From a checkpoint of a small masked image model.
Model: 7.36M parameters, arch convnext_v2, activation swiglu, patch size [8, 8].
Rows from block 4 of a small masked image model, named by matrix and row number. Rows with one number belong to one neuron. Each number is 128 + 24 x the weight over its row's rms, rounded and kept within 0 to 255. All counts start at 0.
After each neuron's rows are labels from the 100 images, of 14976, where the neuron reaches its largest size: "strongest on" is what is common among them; "peak at" is the part of the image that holds the peak. Only what is clearly more common there than usual is listed. The data: gratings and oriented noise at many angles and scales.
# gate: MLP gate (model.blocks.4.mlp.gate.weight, 848x320), inputs 214-319
# fc1: MLP up (model.blocks.4.mlp.fc1.weight, 848x320), inputs 214-319
# fc2: MLP down (model.blocks.4.mlp.fc2.weight, 320x848, transposed), outputs 214-319

gate.393 [121 126 133 109 146 136 162 111 107 137 112 130 141 157 135 186  94 121 160 132 122 129 106  95 141 168 130  94 119  84 118 118 107 123 145 124 134 148 106 140 134 131 108 114 109 129 121 158 101 143 147 111 116 132 135  99 135 176 134  95 149 136 121 119 123 156 129 164  81  96 169 108 127 129 137 102 144 144 136 132 186 149 187 135 100 135 132 110 118 120 116 164 150 139 139  78 149 124 116 117 122 170 135 135 142 110]
fc1.393 [159 170  85 144 107 120  47 147 130 135 154 149 107 141 106 124 163 122 141 122 132 121 127 154 121 149 121 127 181 114 186 132 118  87 151 138 194 153 158 141 131 129 122 121 127 107 122  79 148 117 127 112 148  99 152 126 125  72 113  96 154 145 130 136 144 143 135 142 155 155  92 140  95 148 137 146 100  71 116 139 145 116 106 127 155 102 126 132 135 169 128 154  87 112 164 112 115 170 152 137 177 138 119 133 160 143]
fc2.393 [ 79 124 123 140 135 130 136 137 110 133 140 125 143 113 121  95 104 122 136 121  97  74 127 109 132 131 137 128 117 187 108 103  77  87 160 149 152 112 118 124 106 133 187 128 143 159 130 108  80 127 127 137 134 137 113 126 121 111 130 127  95 127 141 120 103 102 149 111 144 155 117 154 103 176 153 169 101 112 120 123  85 157 121  91 165 117 114 113 173  59 132 129 113 174 147 131 164 138 141 110 130 142 173 111 137 134]
strongest on: sawtooth grating; fine; stripes at 105 degrees
peak at: centre

gate.85 [105 130 158 135 147 114 112 120 111  90 172 129 126 113 139 123 207 160 154 108  86 135 122 119 122 114 158 122 111 127 112 150 107 172 127 138 141 145 158 135 148 123 134 121 132 129 147 122 119 115 147 137 153  58 111 100 166 159 132 159 164  93 131  53 162  74 121 125 145  73 121 124 147  87 148 134 129 150  43 134 119 158 161 124 124 131 126 114 107 131  88 158 146 126 145 127 117 124 113 119  99 142 191 127  97 151]
fc1.85 [107 150 128 119 130 145 159 146 137 159 141 122 121 109 133 124  72 105 205 129 116 154 146 115 145 132 100 132 148 156  87 111 135 137 158 114 127 170 108 141  84 129 104 138 127 135 105  79 112 101  68 123 106 126 131 164 143 104 124 139 121 142 144 113 128 152 100 155 115 106  95 160 105 124 141 134 162 134  46 154 123 144 102 156 144 145 154 124 149 139 125 130 125 135 152 129 129 129 125 133 150 126 112 139 121 145]
fc2.85 [126 140 125 113 121 130 137 150 142 118 157 162 149 129  92 146 112 135 127 159 158 181 162 131 120 132 111 111 103  93 124 152 157 182  96 136 148 160  93 160 129 119 140 108 117 137  78 121 169 127  83 105 122 105 123 139 112 119 148 135 163 166 143 167 130 132 152 149 101 157 158 146 169  75 115 139  75 106 115 110 108 151 137 120 110 118 134 109 169 111 130 117 128 112 117 149 142 120 151  93 106 157 138 108 184 169]
strongest on: sawtooth grating; very coarse; stripes at 15 degrees
peak at: bottom centre

gate.621 [170 163 119 154 105 103 131  89 139 106 144 205  86 125 119 131  79 137 133 140 111 102 130 130 183 105 114 146 114 130 121 161 130 116 111 149 110 152 100 133 119 138 140 109 144 106 137 128 133 165 126 116  95 114 173 146 122 121 114 148 129 165 115 112 168 120  97 125 116 125 140 127 135 117 116  84  95 106 131 167 165 136 159 122 104 118 152 161 110 153 143 131 138 123 119 112 169 125  99 126 125 126 125 124 132 133]
fc1.621 [117 114 149 137 127 136 112 131 213  98 131 137 142 139 100 159 128 158 130 149  94  93 140 107 127 156 157 135 127 157  91 154 123 130  89 123 105 141  99 133 142 179 128 122 136 141 126 119  87 132 120  90 104 118 154 124 100 135 153 118 154  96 119 155 130 121 168 139 136 130 140 126 108 126 102 124  95 135 158 111 147  99 193 126 156 135  93 122 139 121 112 110 178 138 144 149 193 131 139 164 119 169 134 155  86 143]
fc2.621 [142 127 138 109 145 111 132 139 171 121  66 145 114  98 143 117 122 108  95  92 124 121  96 136 124  97 105  95 119  86 146 149 143 121 122 152 128 116 123 140  60 121 138 118 122 142 125 158  94  75 118 113 120 115 127 110 117 137 132  73 161 140 146 149 186 113 151 128 128 145 109 130 153  94 147 126  98 111 107 117  95 103 126 150 158 148 143 156  81 164 148 124 122 146 101 138 128 124 141 144 162 142 136 150 145 125]
strongest on: sawtooth grating; stripes at 165 degrees; coarse
peak at: centre; middle left

gate.49 [107 110 138 126 189 125  82 147 130 132  97 127 136 130 140 173 147 142 140 188 112  87  93 114 145 193 156 137 168 126 167 149 133  81 126 157 129 102 112 123 146 136 149 137 133  96 110 129 134 151 158  70 116 115 142 156 160 133  92  95 158 103 102 136 150 138 138 115  81 122 143 143 117 101 144 142 148 130 117 136 108 130 135 147 153 127 122 123 102 141 144 151 138 138 144 104 135 134  79 101 103 137 138 137 139 113]
fc1.49 [150 131  46 117  86 123  89 116 199 145 107  98 127 181  78 143  79  81 154 142 101 111  99 151 144 123 145 135 135 165 150 126 151 119 138 107 143 155 149 140 175 107 136 139 170 104 143 103 112 127 168 144 149 136 137 170 151 119 118 150 125 151 109 139 148 126 123 137 136  89 119  90 101  82 133 135 168 133 116 126 128 137 128 107 118  60 140  98 161  91 126 132 110 117 142 126 126  99 150  99 170 130 121 110 126 148]
fc2.49 [133 127 146 121 123 164 126 134  69 154 120 171 136 156 118  91 145 140 122 143 149 157 126 111 132 159 141 113 128 126  90 101 116 149 128 110 141 143 109 169 168 153 123 128 175  96 152 130 126 107 126 134 122 144 124 104 145 141 128  96 120 174 154 136 133 151 132 171 176 122  96 128 158 128 124  52 208 133 153 137 149 133 110 132  96 106 128 151  98 121 126 139 121 121 222 115 124 135 144 120 115 121 149 164 150 127]
strongest on: sawtooth grating; very coarse; stripes at 30 degrees
peak at: centre

gate.764 [121 138 116 129 146 156 115 101 186 155 118 160 147 132 130 139 162 161 108 106 143 135  66 120 130 135 133 131 182 140 119 133 137 132 124 133 159 141 122 120 104 109 148 153  86 118 150 100 135 149 119 109 152 127  89 120 111 157 121 124  99 139 135 108 129 113 166 155 144  79 139 124  85 111 143 122  93 155 137 124 124 151 140 120 129  96  95 130 130 120 125 121 145 120 128 131 101 102 117  97  79 161 140 131 133  93]
fc1.764 [157 170  96 137 115 120 134 121 155 123 144 101  97 140 120 109 131 152 150 123 140 115 141 130 146  96 137  96 114 119 110 124 112 108 182 152 189 150 114 102 135 122 127 106 147 139  90 102 122 121 153  91 127 134  84 147 126 104 168  89  81 105 129 140 102 117 132  77  76 150 128 144 139 117 130 116 103 112 107 101 148 175  97 144 144 136 142 107 114 159 129 104 143 117 117 121 143  94 137 121 142 100 124 126 145 114]
fc2.764 [ 92  57 122 129 127 142 133 127 103 131 145 150 136 114 137 156 124 122  93 102 154  93 108 124 123 125 129 149 117 114 135 113  94 125 131 135 113 130 129 148  98 131  97 108 154 110 168 102 128 150 122 100 137 135  95 163 132 143 116 117 139 142 114 131 142 152 147 121 144  96 128 147 170 159 175 102 133 139 118 112 112 120 177 115 112 154 109 118 137 118 178 106 157 126 123 159 118  98 149 148 112 160 153 116 157 124]
strongest on: sawtooth grating; coarse; stripes at 15 degrees
peak at: centre; middle right

gate.42 [ 90 136 125 173 155 105 124 147 130 157 112 166 169 138 132  95 135 146 120 144 120 127 147 116 133 156 133 129 117 155 135 133 112 120 119 141 144 148 128  99 121 122 104 136 159 143 104 168 156  72 155 156 125  89  91 106 148 149  90 162 113 154 117 142 131 158 153 150 104 164 143 159  80 113 127 111  99 130 104 177  92 159 135 131 110 156 158 114 131 126 136  79 157  99 125 127 106 159 111 123 133 111 158 105  95  92]
fc1.42 [116 152 112 151 120 120 147  85 134 140 125  93 175 121 101 119 110 125 144 156 126 109 154 176 121 115 107 110 127 130 142 123 113 109 112  76 100 123 165 115  82 144  75 132 126 145 100 130  93 118 160 161 131 158 102 142 156 161 124 123  64 176 169 138 129 172 153 158 124 133  91 141  91 102 178 116 128 109  98  97 119 137 116 101 127 136 144 103 136 150 169 141 129 100 107 121 114 133  93 130 141 134 168 161  96 130]
fc2.42 [163 132 112 155 134 126 162 127 133 148 111 113 154 103 155 128 101  96 151 113 134 103 150  88 106 115 108 136 154 151 129 131 142  89  91 169 144 114 103 116 168 124 172 189 131 151 131 119  73 119 115 151 124 110 125 161 126 154 103  64 181 118 135 124 129 107 119 158 123 165 121 121 155 108 158 141 120 101 147 176 134 102 144 120 116 156 176 146 138  74 145 140 119 155  77 124 177 133 113 112 160 132 112 148 146 153]
strongest on: stripes at 30 degrees; fine
peak at: centre

gate.635 [155 147 135 134 124 150  87 151 179  99 144 138 133 116 127 133 120 132 162 115 111 130 121  92 155 128 144 161  95 143 126 142 117 107 105 124 105 143 126  77 161 168 125 130 145 147 114 141 123 141 117  88 147 150 162 107 120  85 119 130 163 130 122 143 172 128 223 125 117 155 120 130 115 112 149  88 165 136 128 114 111 136 149 131 155  80  89  95 131 144  67 159 121 171 124  98 148 127 134 157 103  91 134 128 147 110]
fc1.635 [115 136 127 133 110 124 119 141  98 131 140 172 146 132 129 115 144 116  91 140 143 112 134 154 173 150 106  93 168 143 159 147 123 137  67 156 118 162 133 112 135  90 128 124 117 105  93 124 147 120 154 149 106  97 108  69  66 125 127 112 131 137 109 142 160 132 158 137 101 112 149 153 103 125 101 131 118 107  97 149 152 150 102 128 118 136 179  77 123  75 142 134 158 148 138  92  96 106 131  93 148 163 179 142 103 125]
fc2.635 [145 196 120  94 125 122 131 130 110 153  95 204 130 111 138 160 163 145 134 128  92  96 161 107 134 114 143 133 146 141 132  79 124 126 144 129 140 160  99 113 171 152 149  99 184 137 154  98 142 112 154 187 135 118 155  69 138  94 128 138 125 127 132 113 106 143 105 108 178 123 131 145 150 205 105  55 135 122 137 138 100 168 103 154  82 123 129 107 126 124 129 136 120 120 154 153 116  98 174 156 144 114 150 167 146 110]
strongest on: sawtooth grating; coarse; stripes at 75 degrees
peak at: centre; bottom centre

gate.611 [ 87 166 123 117 118 126  82 154 113 111 116 163 125 120 161 126  84 124 132 140 127 150 106 130  87 161 133 101  90 104 150 111 131 130 116 114  74 131 133  76 128 148 120 149 138 136  88 120 143  94 152 146 136 143 125 153 145 121  94 116 116 160 138 154 133 110 164 166  99 151 142 117 108 117 133  81 149 146  60 168  92 121  89 122 130 166 147 115 139 128 108 104 158 116 116 130 110 110 148 109 173 142 117 162 134  93]
fc1.611 [101 129  99 183 154 162 145 149 107 160 151 102 140 127 119 106 157 127 156 133 112 149 173 135 139  89 128 129 124 134 135 115 179 161 120 130 107 115 169  98 129 176 117 115 145 179 114 132  99 135 144 102  73  84 136 124 150 112 103 131  90 124 131  57 127 132 118 148 116 149 105 127 118 107 148 176 130 130  81 118 124 152 130 164 147 118 172 145 135  81 121 120 142 120 144 127 109  87 146  85 103 157 152  78 132 151]
fc2.611 [176 126 127 112 142 138 104 140 178  95 150 103 139 164 102 148 134 169 111 165 113 141 147  90 150 122 140 132  67 112 147 144 166 144 110 113 174 109 150 118 160 109 167 107 105 116 126 111 118 112 101  92 147  91 158  99 142  90 145 157 152 142 135 145 148 178 110 108 141 104 118 131 135 118 146 114 120 107 135 114 178 149 108 123 155 129  98 146 120 140 157 118 154 121 137 110 132 128 133 107 171 143  91 107  70 124]
strongest on: stripes at 30 degrees; fine; windowed patch
peak at: centre

gate.541 [125 127 143 147 173 136 113 132 130 158 135 116 157 156 160 129 121  98 149 130 127 108 141 150 124 105  98  81 119 143 122 139 156 133 136 110  93 150 172 161  67 132 195 119 142 143 124 123 127 103  69  91 105 154 116 167 105 103  99 148 125 118 152 171 125 129 101 124 153 128 111 121 147 124 131 147 120 146 166  99 169 132 104  86 123  83  83 114 144 114 190 142 130 180 175  86 106 124 113 132 122 100 111 126 118 116]
fc1.541 [ 89 142 156 143 174 126 132 145 118  78 127 120 164 137 103  96  85 123 109 127 131 102 151 122 141 143 117 122 149 168  85 108 159 116 100  68  89 160 124 169 115  83 190 140 131  98 167 169  93 108 115 103 130 115 115 129 161 120 124 142 112 125 139 165 108 157 136 106 124 130 126 156 147 131 159 162 118 112 161 109 171 132 126  70 149 153 101 161 151 133 104 137 160 124 148 116 164 134  99 123 109 100 114 108 170 125]
fc2.541 [128 126 131 146 124 116 112 126 114 174 105 120 134 104 151 113 132 110 162 147 108 167 141 144 113 166 128 131 112 128 122 157 138 114 147 152 147 164 141 163 124  91 126 146 104 124 121 118 182 104 137 137 122 126 184 175  99 120 132 126 170 148 103 131 169 142 160 108 142 158  93 104 153  87 125 170 118 145 123 132 164 144 100 129 159 128  95 123 109 156 123 134 136 136 168 116 158 128 133 131 133 100  95  91  82 130]
strongest on: stripes at 30 degrees; sawtooth grating; fine
peak at: centre